config.toml
encoder_arch = "vit"
model = "image captioner"
dataset = "scattered letters and digits in many colours"
train_examples = 48750
image_size = 64
crop_scale_min = 1
horizontal_flip = false
translate = 0.12
color_jitter = 0.1
tokenizer = "word"
vocab_size = 53
encoder_norm = "layernorm"
encoder_norm_position = "pre"
encoder_activation = "swiglu"
encoder_mlp_ratio = 3
encoder_head_dim = 64
encoder_fused_qkv = true
encoder_bias = "none"
encoder_qk_norm = false
encoder_layer_scale_init = 0.01
encoder_parallel_block = true
encoder_inner_norm = false
encoder_drop_path = 0.05
encoder_patch_size = [4, 4]
encoder_conv_stem = false
encoder_layers = 10
encoder_width = 160
encoder_positions = "relative_bias"
fusion = "prefix"
decoder_width = 320
decoder_layers = 8
decoder_norm = "layernorm"
decoder_norm_position = "pre"
decoder_activation = "relu"
decoder_mlp_ratio = 3
decoder_head_dim = 48
decoder_fused_qkv = false
decoder_bias = "all"
decoder_qk_norm = false
decoder_parallel_block = false
decoder_inner_norm = false
decoder_drop_path = 0.05
decoder_kv_group_size = 2
decoder_positions = "rope"
decoder_prefix_bidirectional = true
decoder_connector = "mlp"
decoder_tie_embeddings = true
init = "kaiming_normal"
residual_init = "none"
optimizer = "adamw"
learning_rate = 0.00086
beta1 = 0.85
beta2 = 0.999
eps = 1e-08
max_steps = 12900
batch_size = 128
epochs = 33.9
lr_schedule = "linear"
final_lr_fraction = 0
warmup_steps = 640
weight_decay = 0.5
Rows from block 2 of the image encoder of a small image captioner, named by matrix and row number. Rows with one number belong to one neuron. Each number is 128 + 32 x the weight over its row's rms, rounded and kept within 0 to 255. All counts start at 0. Numbers have three digits each. After the name is the row's rms in percent of the matrix's.
After each neuron's rows are labels from the 100 images, of 14976, where the neuron reaches its largest size: "top examples" is what is common among them; "colour at peak" is the nearest of a few named colours to the mean colour under the peak. Only what is clearly more common there than usual is listed. The data: scattered letters and digits in many colours.
# gate: MLP gate (encoder.blocks.2.mlp.gate.weight, 480x160), inputs 108-159
# fc1: MLP up (encoder.blocks.2.mlp.fc1.weight, 480x160), inputs 108-159
# fc2: MLP down (encoder.blocks.2.mlp.fc2.weight, 160x480, transposed), outputs 108-159

gate.409 090:122073104153137103103121141136116150148184084169195161086123168068093067131168157094152112117137138109185140171103111176149164136107061117109099110157100098
fc1.409 089:151162077171113138127158196160069081140084120194098173149201142097102105092173168113106122093163106113159142168114107151126120172127104179123100143099092097
fc2.409 085:113110087090147129161157084115091090163182200085144140136185088140171128161064133160107118180173181147114180085121071158142127135144110151137102150140130147
top examples: teal
colour at peak: green

gate.167 111:141136094136130097139081116178111170136171170097140187115082131085116119138097109098126179091124217107144168107138147114110162137120121151141136184124129178
fc1.167 113:112132094136155132065154113133118160136177043107120152147143075078105101118150134114180093074121104092159179115157120128096117168106101099124213136100193124
fc2.167 114:072142110139127176142173082154133140128143154147119102124141100137100114098132176155166109115181072093106082193095076132140131142103111137113060106139123112
top examples: purple; black
colour at peak: pink

gate.137 077:101114140122156184093133169132122125150115098132119199139194153162069134092164113106166125085140117131119156185077112144179169114103093071096110160115150132
fc1.137 081:123145135149140054132160116127148073138105149162112131181160190116131138178171209150106095119081094124129151095109113154107102158121088145171152136103099067
fc2.137 074:134110150116127168130108118129148131168100132194106143203112115063123167160133098160129122094149119181147068165109090151129159031073123136085051146150124083
top examples: purple; blue
colour at peak: pink

gate.466 130:118105053088148136116147071163148113119188114147141118163145096149109105120136122135142141153129110163177113151086171161090134127060128090169155092168157072
fc1.466 136:130126201138090106144163207128057181104048172111118129090147145174151111137119077140107129118201208092111177084135130084159097132131111143126117130097079199
fc2.466 131:059141147120120073134160037160095129128124140112152150097202116125149160129095128108160158149164115164131099124119167162151176191161113152158142121140127125
top examples: the character W
colour at peak: grey

gate.104 129:118093064131127173116128095108123163119127088134199142186147162142115108112109133138165097115112158104126140163087102123149152101071180116120129155186139081
fc1.104 130:128111146121168135146070127107186113129130161119120077132098138110127169122127134118123156129090149134191119122181059167140122094137111121052186195129124147
fc2.104 137:140138151185095083125154156108100110085129105067114185129072116149085055151098108134114094123160157110129132109093135109109085122093155135169115120088157146
top examples: purple; blue
colour at peak: purple; blue

gate.117 078:082119126132126141112118129097046188113171100117159176146116179142148125109181141150223110139146158141143138123114109167141141135121084129061089177141072078
fc1.117 078:137128122089156103135070115142147142142131097173101128141197174081101121144038184106118174099111138132142127124067124149160111133091097136124115128135141116
fc2.117 078:149143139111161145124083151104127169104133199178149110149083135121174118090103096126173135118069177177108110150122091083105185060092087112162137100103145088
top examples: purple
colour at peak: pink

gate.311 092:084141074130134120114152105090216127099169116136106105132178160057096112086129182182181091115092116126157165120160157173124105085078091113108082188113109107
fc1.311 093:066120101101141140111079123164180097082127182117117109144128153074183115103153121130092140175049164152208144166102157116133109136067135086141167182123064137
fc2.311 096:113123133148097157128155130094116097144089222127071072153162076159165139169126165164144117073134125144101105188108102037119123148102113151198218090120156108
top examples: purple; brown; black
colour at peak: pink

gate.147 117:094116140132127139140101121129110163089107229090154137197137125124160184143148116113052185141068119141141122120110157117147165141107121173093160165144131137
fc1.147 123:141115169162119147142127150154098127117108206127131152137115120146174168147147090099094175140063125165115096141125131122142193170147133161118069143157141143
fc2.147 113:144107152096154154143141142099091102146158094045145165092104160137115145085166121145142113111173221118122158106171112141108130115174123103089153164106138165
top examples: orange
colour at peak: brown

gate.136 091:171109110170088122143118069154202153150145124106135081051146110087048127152045152120118111097137126101155148150130100115086119185126144116169093119141148119
fc1.136 091:135073147134116172122100103115161124115171091106134113157097147144111138130179121150109145135116097076143120126144100164101132094120123126065206110114169087
fc2.136 088:148092166127161142129113189114099150174093162199092106126099149146202107147116162110113168170106170122110104102149150170145123106145113193136100152186078154
top examples: black; brown
colour at peak: pink; grey

gate.332 125:122125186140088128108154198171098159134118139102182133095147121163126110104166115140065137166171099118094075065071178125139115159133112194145079071103079138
fc1.332 133:168146169116164141109165175100097219165087136144091118136131118110107095129073132161154158062168189136152126122174117072119158160141090105086202106083177114
fc2.332 130:106141122123122170142084121115124128104105142192101105170118117111166207119103191109105141134017150171133140123143141156121047110135168114105181188126159116
top examples: white
colour at peak: grey; brown

gate.331 099:142126107182129094115231185027141136163114119063140157132172090121125135126123071126131091107156104094118140116200077103118127109124169124058096174105187138
fc1.331 093:113100130086129134161092128122170150120123130128146105140119125105107173135128092106116155105109098164129132105105106121152177085100203165127168181205186112
fc2.331 095:096111140093159118111178071070044077127198178133167155149166093145128095077143143123145107180107142127071137084070150119107073103151139096141119146118139124
top examples: pink; white
colour at peak: brown

gate.236 092:144101124137104114103142145165113183107118131172196158173118155135097111074224150125086108170172063165091107113065120143144143080105119194104091121164109144
fc1.236 091:104127135183103158132147160195173103111141115108150104083102105115124161140127138118121113160102148137143103150120123181153122145111126081176102108085043160
fc2.236 082:177085153133134141142120075128131118174164067110094186145101094131115041168167086103147108155181152106186207118134046123102108117141152131102069126091143103
top examples: orange; pink; yellow
colour at peak: brown

gate.115 089:103089124122146148132154155158188113181115122129165104114168185182097152123177153087113137129084097122079104080087133182123131075132165115194084126107121108
fc1.115 087:175162152147098121123125108155196088112143128155146080101102109180099167119197192149098129147152116087089070137072061145168172081146136130143144106175095132
fc2.115 088:122138106132077154133141145166112112154133096099129171178110091125158054121185130143121094105178083066141133150142039093134194120131119183088068106132113166
top examples: black; brown
colour at peak: pink; grey

gate.284 104:069142111101139165093160129107139150146131151089096188134149164152118159085159163136130110116123079119050126077151097189155129163126154142096086120075131113
fc1.284 089:173104147151145102160131113167130120158133080106167017052151152106108063145111116142125147116156140099182145190144158112106135128144099120097107151127097164
fc2.284 098:103171113097206150101121123093159119116178187120197172143078179136150118151146143116111174169065106124107131080107099146142162156122123115106151052090127157
top examples: purple; red; black
colour at peak: pink

gate.258 111:145134163156128153135088187094083140144105082121109137113181101154054161125120087130109160069177165134145155155154079117084113134182213106088121149122140101
fc1.258 113:135128159121131142121112172148034156129083097111097145117149093162094151105086084116116130126156153129150123123177094163073150165185165172116117114114146139
fc2.258 109:124115127089133116117114124117121133115103137171128071085142081125107176102158148144128139142087092178139118140155133102124100201154105188153202189101119100
top examples: brown
colour at peak: pink; grey

gate.62 102:141105184151101140148095189153134103100107076114143110143071184114142126178135102083165090135101140157134132088160102182145157142109129206089113103099109128
fc1.62 099:150138064109155119112132102142169131140084121082117084101139099114146137089081123159078116172136130087161075129089140113202126118129111126118091185129145159
fc2.62 108:115147142145118105141162127177091151058194062177197190158110109133135078120137121181079146205113130086146122140117112110110157082080135125071128137124128136
top examples: orange
colour at peak: black

gate.343 103:141176159146118116120183176130089108110069157098104143139157137151166068113161103159147109167116123110104048132112129158130142171111089132100139074088068171
fc1.343 086:122141078099113157152127110176162111150089134103117101175151161108108195128108173133119121098132156131192123115111102137163122123081132189194093136121151092
fc2.343 098:113151121128108130136125097103101124106144127179119158097068106165217077120115140147154101177053119061045072069088174175116152114149107144120159072162122164
top examples: white; pink; yellow
colour at peak: brown

gate.444 082:076155087091080157094166119056162127104104173154122113138203165126158111116218096138148135131118086107086155192129176111146132182109109095054118131095140120
fc1.444 088:150078157179116133098027094171091174119176076061127100135071056094137092131067168133111135098125154148145038108099157094164161121141131205132133118195090127
fc2.444 078:117177098047155166129167064149140132098169151104166120111124104147148120084186109115128147176155186090082206136148143065155113156162197102153149144095123174
top examples: black; blue
colour at peak: pink; grey

gate.108 113:218157139131135155167103139180197131140120095151142097120092153106079169125095150148123128149083160142065109137138072122071153124179143118186115118109092123
fc1.108 114:098120091102091176126173138050032161140117142112105109200142135120202108138123149172153125120132154127172125174135200129158095167086076152121109156103128095
fc2.108 110:189142110131172156137118164176156123093146151141169098065109135117051177108098131115099118139104081166052138150146214093137096138157117131165139158084161160
top examples: white; black
colour at peak: grey

gate.383 131:098136114110127124106147175118039103102135116115124197144113119181221119124158070088109104173116116142104110101142218122071135120129091150122155102130142145
fc1.383 130:163100148177144097110127105122208133167127135148138122101147111105003164160132150135125159052201097108139135161089069075149162140126197111122122115143144108
fc2.383 112:077127103106146136121098151128108122120123137163118069107120088109159152138108115095111118133020099179129141082164207098116087130156146116121238175100121119
top examples: white; pink; yellow; orange
colour at peak: brown

gate.365 084:113124132159149136130085098139108143103175147158157130133079055086170145103120121099168080175091173166169151133141141120102167105122172107080119182118178083
fc1.365 088:100119113125090130056118161132169134115123104126130135155126150120111125080178149160124114107173092078129119102120098146169103110126126148075147108160079134
fc2.365 084:117095129142104147144112137181105181090127064166132099082163094124106096187110133079151142135128046140198114108067201180164109179103102128140080177130128118
top examples: green; white
colour at peak: black

gate.87 108:161121194179074109125161180141140132099134121143156136074103127175096091084135107195128103150147091103052080150081124111128176133156118127138145079121082153
fc1.87 104:145095115144131103104188123062052209103127166084132151132132114119148090135125107122125136068151109092101138104147128078107144156127144184085204090100157171
fc2.87 105:109184102102131163140072166142156155082129112125182066092116145125124201096105152127110112122071113125183161130133122120141057163162126058120189207063122149
top examples: orange; yellow; pink
colour at peak: brown

gate.100 110:084138118149110168129089106173056109089177163125149177143097161135190129124154108138075125219116141136144137136157135192094072082075080126122111131151100138
fc1.100 109:163122092124057097137057172113151137094080147138141147094115114137102126047160141090126175141086081139145094118092120166146185164144134167082112169132079119
fc2.100 104:162116147179122045110138068145213121132125118136125147124161086122136121170126118131160129079164128101122137102213054144139132156144169117111143098132140109
top examples: yellow; pink; white; orange
colour at peak: brown; grey

gate.121 136:141128142141153108127172160180118123128172150160150151143103088152119105137113133145129088133154150167115080131115141164096201115128102126173158040117143072
fc1.121 128:109147102131146115071166191130048145140186141119113177162136072135141102162123130095142159112154091158170162076163179162122142119077118126118169117139152100
fc2.121 130:099113139186131147132097152127185132158098072087114067099101143087100205107135131133142132083157157144156143207143130116107081152126139098085136180137106123
top examples: brown; black; blue; purple
colour at peak: pink; grey

gate.271 069:123137077141083125170156163146129179145159063088124146074131066150080183093057136128094136125183055088176113118170172144119143094147226093070152108132140086
fc1.271 068:134128078123146131110173087132154111122143137155174139185123134136188091121127135125113128153148160078073070134097116120150159101136103171109105170149117114
fc2.271 070:077117089160131138119116111131209161120131124140110153128120168110137141115073130129203133167095157059126162098101153170131105082111123107126090168122098118
top examples: brown; blue
colour at peak: pink

gate.252 096:115127156084170134080217140075098156199150138119090134109159071147151081143139121157144129102136137122116151160177151066110131163139107107119182081115178158
fc1.252 097:124151120094158130109177110132118070154150179126050091157145152126182098171069130118151134108096148151133191151185135127099147122084141091090152144076133128
fc2.252 100:165072178212103119133113112172124148110124049132052156087149117148063108144149137140101108122225096149128110130084061174113148147131119114079072145138117128
top examples: blue; brown
colour at peak: pink; grey

gate.378 103:162124145123140146183140193127142110174102104176138159106118197110102140123154118156092138114115141150093119184140131100084096145158071120161113104143117105
fc1.378 097:171152170168091170124058238148141106150144122063068081115148120138144174116093099196135154133150123136138122118135116142144072137161164073083073114118091139
fc2.378 105:143101100154201107122111101144151130188144129092132156077135130095049172182164090069120126143122142144102190167121091089088030077129170118190111143151135171
top examples: teal
colour at peak: pink

gate.89 130:136123118140108111132100057146133122137128092011116092068065058121112180110121143163104134150117197122159100110121134096125161079106173076163106160126103138
fc1.89 121:126148134185149140070157137098108166138108149145164114154149135078151091125140099135185089090135085136091110150111142144144176131151090144080158104121229183
fc2.89 120:138126155123115147126096078167202143147111101113123094053141082120079089121146111103064118151103121087122112097145072082121103064150148130149110148141096192
top examples: orange; pink; yellow; white
colour at peak: brown; grey

gate.366 047:123126074154160151175069131138103139104168100133156146112070181139089091151141136148193106125075142156131164141097118130159140155115126129107142123081158105
fc1.366 049:133164151094137092144077062151119110196106124122103144159167141096115161132134127133155101089153178159071084131132081127125091177078083103082159055135154191
fc2.366 045:145082107120089145102167173152119118146089177085134115207112105135144075088147151151102127128152132093115149144180066020169167153150124172126136165141130093
top examples: purple; black; count: six
colour at peak: pink

gate.44 064:143162106070128165153069068131153114114133153117095145059145173106133133059089105158085136172114097147096144143094108159103156125107089148172138174104098142
fc1.44 066:153115117096046129124145200132157143137110116098093087175122078065166103133144078151157129106161157115143142161097100106147114085139130093132142114188137118
fc2.44 059:131155124074091165137117173178124109070156140085113129199103141132165126138132097083162123148151140072074186146160144039125133109101145128151127122112080151
top examples: brown; blue; count: six
colour at peak: pink

gate.313 063:150091152116111133180163105089189124153120141074086087163123173142145135187092137132148098092143201159157169162109112152108124189134136100141123117098125080
fc1.313 079:118135095182137086058099103179123119126133100145137154063140154160099104132121165126128092151155089137104147129179131146181153117142131093116071157150130136
fc2.313 069:189128164080150154134127147122172127151160107053117103126135198102184077143182053103117147123152156105123171092167149086154105127151206129085132136088097123
top examples: teal
colour at peak: green

gate.105 065:153112120092095112129168115124215153140070074127164102158150159168155133116147088121120084138128137156121096111126062153091123144111131167177133133138100081
fc1.105 060:132114121093194183121102179137076107089145155133066083156100087139114122125082136155153127126064197155105089131161203107111131146147092114156136137119167118
fc2.105 053:103160068072130188123125125123150161097157135093114088090141121107071215113133177170135114107125090151081158167047181113135108128096117150096095098176161177
top examples: white; pink
colour at peak: brown; grey

gate.382 118:108141086109089131133082028135216111137115091052119076111145099093117162117174171127121130136074106093151116122115099123135096068129201127164051205160067142
fc1.382 132:157114135166138120120147210118072175140137124168139167171148153145129078142094075139157084052211152166111154102104124145124145158123079121106188080108185092
fc2.382 108:187139149107116112128121062118180158105111125112096134085124080137110062090227120107115141157055132099105074090121174108110132105134188149167053137193113144
top examples: orange
colour at peak: brown

gate.142 077:077122135129155102142119079075185121177137125187133089081145134126144090145149133083120187086166113106132100078092112150180134121086163102129136134134156154
fc1.142 079:084147147118138097105111073120083083111137139119162141083121130137158091124124152087076124177212142109120124090119164140129056113133072100181132084114095163
fc2.142 074:182152124094134181126166144206136143134153082143107118100139137154146099170146100141153145071126078140104167105181125136152196178121108107089166085100121153
top examples: yellow; white; orange; pink
colour at peak: brown

gate.152 073:122118098146141143149132059072115176157162131125129115103067181143094096191064128121148133044156164060171173116145097155110145153113096108086127075125184151
fc1.152 075:120157112085162102099124089138157099115133184132057145189142138102182130161115110185111113176080120095147107175175140105123220132142186188113159160126168116
fc2.152 068:161066134201104102122120129146135133120126139173133106131092107105084156134187139118054132186188091132137122131119044069151129103106188130121068162119116121
top examples: white; pink; yellow
colour at peak: brown

gate.387 093:089162107124175139109098115129091151113135120102097153160144119111118078085134098157113130093164123095150123097079175155176174152083107130115168143130206093
fc1.387 095:151128144072163145141102135158118110105122152179110089161108140101133119162110126106144115117099190163161108135098188141115147177106072160191136159164106158
fc2.387 090:151152143141118124088161123148058062096112154205155157125031123148131133115104126162079089148157072117142091120184039089175152095151116181125102104058130132
top examples: pink
colour at peak: grey

gate.250 132:124135143131111173156168117031157128165101115140106086147168161155140132132165157195099133105097116075094090182130111080081099115136126147162124123111158136
fc1.250 117:101084085082141104140164104161047127124131133109159129087127108122129110112117136124087103175143136126170103141070174095115170150100123191194146144174107137
fc2.250 115:174137129080050174138132119108163121087141166149123091133115088125143085039156139120108121121118102117125092095118128120143107166136165083087132152099164075
top examples: teal; brown; purple; blue
colour at peak: pink; grey

gate.458 068:089146126117114097155112140083169144144145159081134138125138193087090191122113110150177121129121105161100148099136124148116113111128161117069073111139123094
fc1.458 068:127131052130149131115161147191141098128150162159137089103149064098111148087103178190106130117133160137104170183152067159123136106147166154169111147137080089
fc2.458 061:134127152122120126128129096141154114143127115163111120128058187109146120144122142099126106158092107153115074169126102202131189132105106161043134137134135152
top examples: red
colour at peak: brown

gate.306 111:141137101104097135150247156177044156122142147142112144108116176193140051151102125151123120126167164105103162119154134149127098116103080088142147076088122144
fc1.306 106:095185114063102161133111078142148079116161171130096126135120160109188144132150166130117093189056103180103143159151150106113089123103075113125110120138147165
fc2.306 100:179116117105132156119175151100075116127126143171153134107114111149092073105160139115140134134176106161074151121058135075107173125121154113146077106149159064
top examples: pink; white
colour at peak: brown; grey

gate.222 087:177151112148137161151129139146226150149176110171125074124135135144087147140060148199100109083035160121128151098122110065088135164180181096165134105130132075
fc1.222 095:109118122144124150164148084128076107097144103108135139183078097088158108102109151108172129163109121159173094182182144143110128108146070199154123216104079097
fc2.222 080:185169102105124169127102132138136112132136178188145047110124153103118093057061140152116131115062095142109127121107224171111080182119122163190168122134115152
top examples: blue; purple; count: six
colour at peak: grey

gate.2 117:187084161201135102141077168139153082183117083131162132136077177091102084164151129093113130118163117156143151151114094145112141148149134174098152122163084109
fc1.2 108:152083163159154099129105133136146127181132099148178154143089162080121107209161127095121131097137119163167176141109093126055094157129155168130146114183086099
fc2.2 103:068174110066142149149113141108124102087134204067129109109199106152177142057132170178133156147122178072127144107140155174148135137129096130151114165119129152
top examples: green
colour at peak: grey

gate.35 122:102112122153127124117221147179074152132165122092154165114152099106076093135170118109137095079139116110133171128175146143075131160113099115122114116084121137
fc1.35 113:138108187122087122076108136074110136124201085037115136134100145150163098147148131148167124129175150092106145074117147100135109132159136079105146101133126091
fc2.35 104:142147131113087152092053178141139131072098124122065128117078195140148142086203137119126133103107112124135132187137074130131112147143134127123142153115122171
top examples: blue; black
colour at peak: grey

gate.318 098:135149112130156162089193106153149123132106156116123160141145115134133201085152102129106128127131114137122102100124137176158208168098143165143139132070205067
fc1.318 119:124143145091154129109059115116153117122127090187109096109111148090094077129102162109190115069093142124188137170100127120117097133144113091167074120204078154
fc2.318 110:119129133147152107111126127148127131118152147172146181131149116129171081137118109076116139115119058102103128138181113114162199094089156126145069095094165128
top examples: red
colour at peak: brown

gate.24 081:126109103134132074086235093105092142123182134082146126128111135134098133114169140116135108159117088128119120106164100045097204117090197139124129190124127139
fc1.24 087:119116094093135130159173061101067134130193150036107119157133144116184107142148093176083126140157183111136121156095173057103137095166117143144136157113123152
fc2.24 077:140111114135087184133156176159148110147128053175094103095089195140066084097156145134092139134130089134136088121141073084187135146179145107113140112133112154
top examples: teal
colour at peak: green

gate.420 130:113116103071058167147122098052127134089150141118146106114175124135166135099161150202111169142132130110125142174116180090137083158127103132164082185136068139
fc1.420 113:120113067087099138135145081125090159107160142095135144115160054120114132112097142143092121148151117150113128117089179127158175111088142152177140093111132092
fc2.420 106:049128119119126174103109129160148147081131116148107183170166196155166144165124122055145111142110113119145168103099102157130114163092140118145070174150121133
top examples: white
colour at peak: grey; brown